{"arch": "repvgg", "model": "image classifier", "dataset": "drawn branching plants", "train_examples": 145000, "image_size": 64, "crop_scale_min": 1, "horizontal_flip": false, "rotation_deg": 5, "cutout": 0.4, "targets": ["branching"], "num_classes": 2, "norm": "batchnorm", "activation": "relu", "depths": [3, 3, 3], "kernel_size": 3, "stem": "single", "widths": [80, 160, 320], "mixing": "mixup", "label_smoothing": 0.2, "loss": "binary_cross_entropy", "init": "trunc_normal_002", "optimizer": "adamw", "lr": 0.002, "beta1": 0.85, "beta2": 0.999, "eps": 1e-10, "grad_clip": 1.0, "steps": 39300, "batch_size": 128, "epochs": 34.7, "lr_schedule": "step", "warmup_steps": 7860, "weight_decay": 0.1}
Rows from block 3 of a small image classifier, named by matrix and row number. Rows with one number belong to one channel. Each number is 500 + 25 x the weight over its row's rms, rounded and kept within 0 to 999. All counts start at 0. Numbers have three digits each.
Before each channel's rows are labels from the 100 images, of 14976, where the channel reaches its highest value: "top examples" is what is common among them. Only what is clearly more common there than usual is listed. The data: drawn branching plants.
# c3: 3x3 conv, stride 2 (model.blocks.3.c3.weight, 160x80x3x3, each kernel summed), inputs 0-79
# c1: pointwise conv, stride 2 (model.blocks.3.c1.weight, 160x80x1x1), inputs 0-79

top examples: wide
c3.41:483507470477506508470508504521533494492465464454526530511467516525505533474559520497464517474520468492475508491502448506449456483474492494498515496434495460479491519478471509490505487492463477481456519469521492485514505502500500468496535469
c1.41:468515483488497495495506507523509505517466464453518538489491514514522552485539514483462518490522466480434508477499476519481455506450464503475511510457511452482491557472497507484505467495467489471462488479476503479508484492519481474505496472

top examples: three-way forks; wide; bare
c3.107:460492490505436508438525513474495523508481486478474486503498525504473530504497514537561512475489478497493497493484489521548509523473527512503482501524465494467475488516487485516491548468495493516482474536477505505530453466515495562466475507
c1.107:499496512521460510487514509503497521501451478480473495486485545501446526511484497535567528475473447503500481467502485521543487503507513508513511480486436507494505474526487479532494565508503486500470514527484520484527466476524495546499479491

top examples: three-way forks; wide
c3.127:529529469524506484520558518481534535501531510468523508509476474503485543482521473523460454518472464480486527510512531477468485501507482497475451503487524505480446531452479509445513532477473490503530509484510471481506513515511529499519498505
c1.127:509534465515497472522547512475526495514506525488538512483459508502459552468521491503462491507453483503469517492479538450469488469489474501480463509457499536497470516440480517454505499506475515524528531486505460510499507494494513482515474509

top examples: two-way forks
c3.115:473486510471479499485481483502475514512489488491470516470465503505481516542472521492504518486512492478488469427495523476472519486516467497470485488507503480483487461513476486512473412475493534519523435509501493536502476466518446492496493486
c1.115:501484542458480514511487441508469478502520507460478492478453486513500484515492509491502475497505464511510472460508503494483506465541485480511506460507492491494493465460487487472437432478489507510513462503517456488503491491526433489513514514

top examples: two-way forks; green leaves
c3.114:516519484520517509500525490511496485521544496481448469493489492508500507514521478470478488491518454508514533439503469535474514489543447509437478499520533482491469500488468567483480488481508491527490533523518489496524483477504497519541529526
c1.114:512502471508496520484555476502510530499526482504467472514494484500505518526522472469467488477520445507508522474540463526473504492539486500495465502515538460466487515471454570472466497474485507530465532517504503513511488460506508520523508529

top examples: three-way forks; bare
c3.43:505509487484465486467501535481529477536503496471539524486503469507519490464511451504500439527490480466470496507469522509457450522488496491498497498512488474504479471492495472459504502493454448446497544489530480467497482479525498541507481512
c1.43:502484458481503476459475526488523468536487467477525508458510471523500511446501474505508478524481476455467506487461511487451457501483491517509483498512488494496472485495484468474506524497476458433489551514510489468481488472545512528500496511

top examples: two-way forks; leaning right
c3.117:460504504514494495480516526478538543505472495499475499471445472497482543503491516538503491508470489505474519463474528491496513473499496468501490486501500464486479429476465489510463445497494523509502450506503494509465485460541448515533495509
c1.117:490520483482474505485520517502533523498479484508471514488465499488468515487484498529488471505472498503478524489462510513495499495486501442499522482477490485492470425475435503487446445489480540490524472507491496508464517439521455484515519501

top examples: red berries; autumn leaves
c3.79:489488498488486522439557486491494490489466480488476491489511503504440460494544505505488507510459475486491516474556505521477444526515477492460479508522502484524503544516468511515501515453450497458486524487519484515516470487532482511498522489
c1.79:451504485489506556426528511502474483505458492501456499531489521511469470507539493506490520502481500477483500478555517523495472507516481516515470539512483477531532548505493506521498526483473488476493549503519514475514449457515510505495524498

top examples: bare; narrow
c3.105:471502540513496513479476504496501461490455476481488491501513466497480447516463527496479527505480436496459501443506491498472487492510483493506510480497472489500474500485449526494498491491486484476472516473555473522436505447517470498470499504
c1.105:423507522521517544466484510504499479504454504522463520528528479522491468518466511502489493513505466478484506482516504514473508487513502490525498507485483498531443487477468506485481471505503468502497531501553508502430458451519484536498523509

top examples: two-way forks
c3.37:506501429496510510510504432476513497446501506464499478510477497476526518535488497522528471506548506467482469482483495499506433520483490495457473505452498524496509513499466498507505530473502509425522505507517518526508512495480488477509487523
c1.37:535485457497496487502498462487502525460508492491488470454473463482492518501508497512523478503515494486434461456458494494511478510529470477465472497457496495478504492483451515499477516471458499454525502489520472507496530474479440478500482527

top examples: two-way forks
c3.149:460507492489513508508526494512488506516507507464451485480518484478545526503486467497491479551458461543501498470475508481516511519468495470490473479501546569515468487460487491476486495494539511499504485506544504470489452459493496538505528473
c1.149:468476504495486495522503485500501479523501505479462471483520435453527514486473466501483490533462462543468467493448497500468493500492481458505494485483531535498484503443486496494494436475529523503513492489505504504488443452505491500514497488

top examples: three-way forks; wide
c3.75:517512544488515493491520539517478556537485498515518519460507485515505523469486517458442509480532512504547501495529488497503524480514504483465527439519493474496506519473479514455511541504440493531503521481521453492486505497513485515460520493
c1.75:527504528475468490481517525513478553519485485510505503466502470497498529455500494466434520477522513500518513482515464494487520462492488489474510442500477492494514527470477495458493523514445494511490487477510430487448510495500482508455496489

top examples: green leaves
c3.3:466483472450518470522455474515496460466478503448500441451505511529503480548501522464528528505477487477472483477486474502498464490501477497436534472504475542495497501475508508515467505488507516489471535508502478511486489487501477520512522488
c1.3:491492495459508505515489479503488494497485457451521476433504505542483489537535535481514541474498489500466493468521477504512460504502489468420525452489484503497508510443503498524498509464516500479484498502505489508503504500524448496506524459

top examples: three-way forks
c3.148:505489488479466496507488538538481490536484478466490549494495480506467509443540498470500459532475496476460490517487451491484432525486489487490522493456534482500497474511503496507513493504496497428468493511513494522509499473513513455531521492
c1.148:486476517503471504504478530546483484544488499426507549489469496512475486480505501475508448527471498438455492516508450481488485542478482488475510480468521475484478485514520495532483468496506500452506524524525505519502489514516487501515532474

top examples: autumn leaves
c3.129:463495485506505559492523500484464491487455521488488503491514532495531498489518494504487444505438463509485507541533506529462496510517466452494507512516463539515473484476521449513482479455490517501495492501528500498485442465512493530483491480
c1.129:500478444528493516512507503477509483468459502493479504494489498495529501455509466521466455501461485477479464527515521526432475489515459479493505506484456513504513483454491463477480474466463475486519500518524439505489484461495483506476501503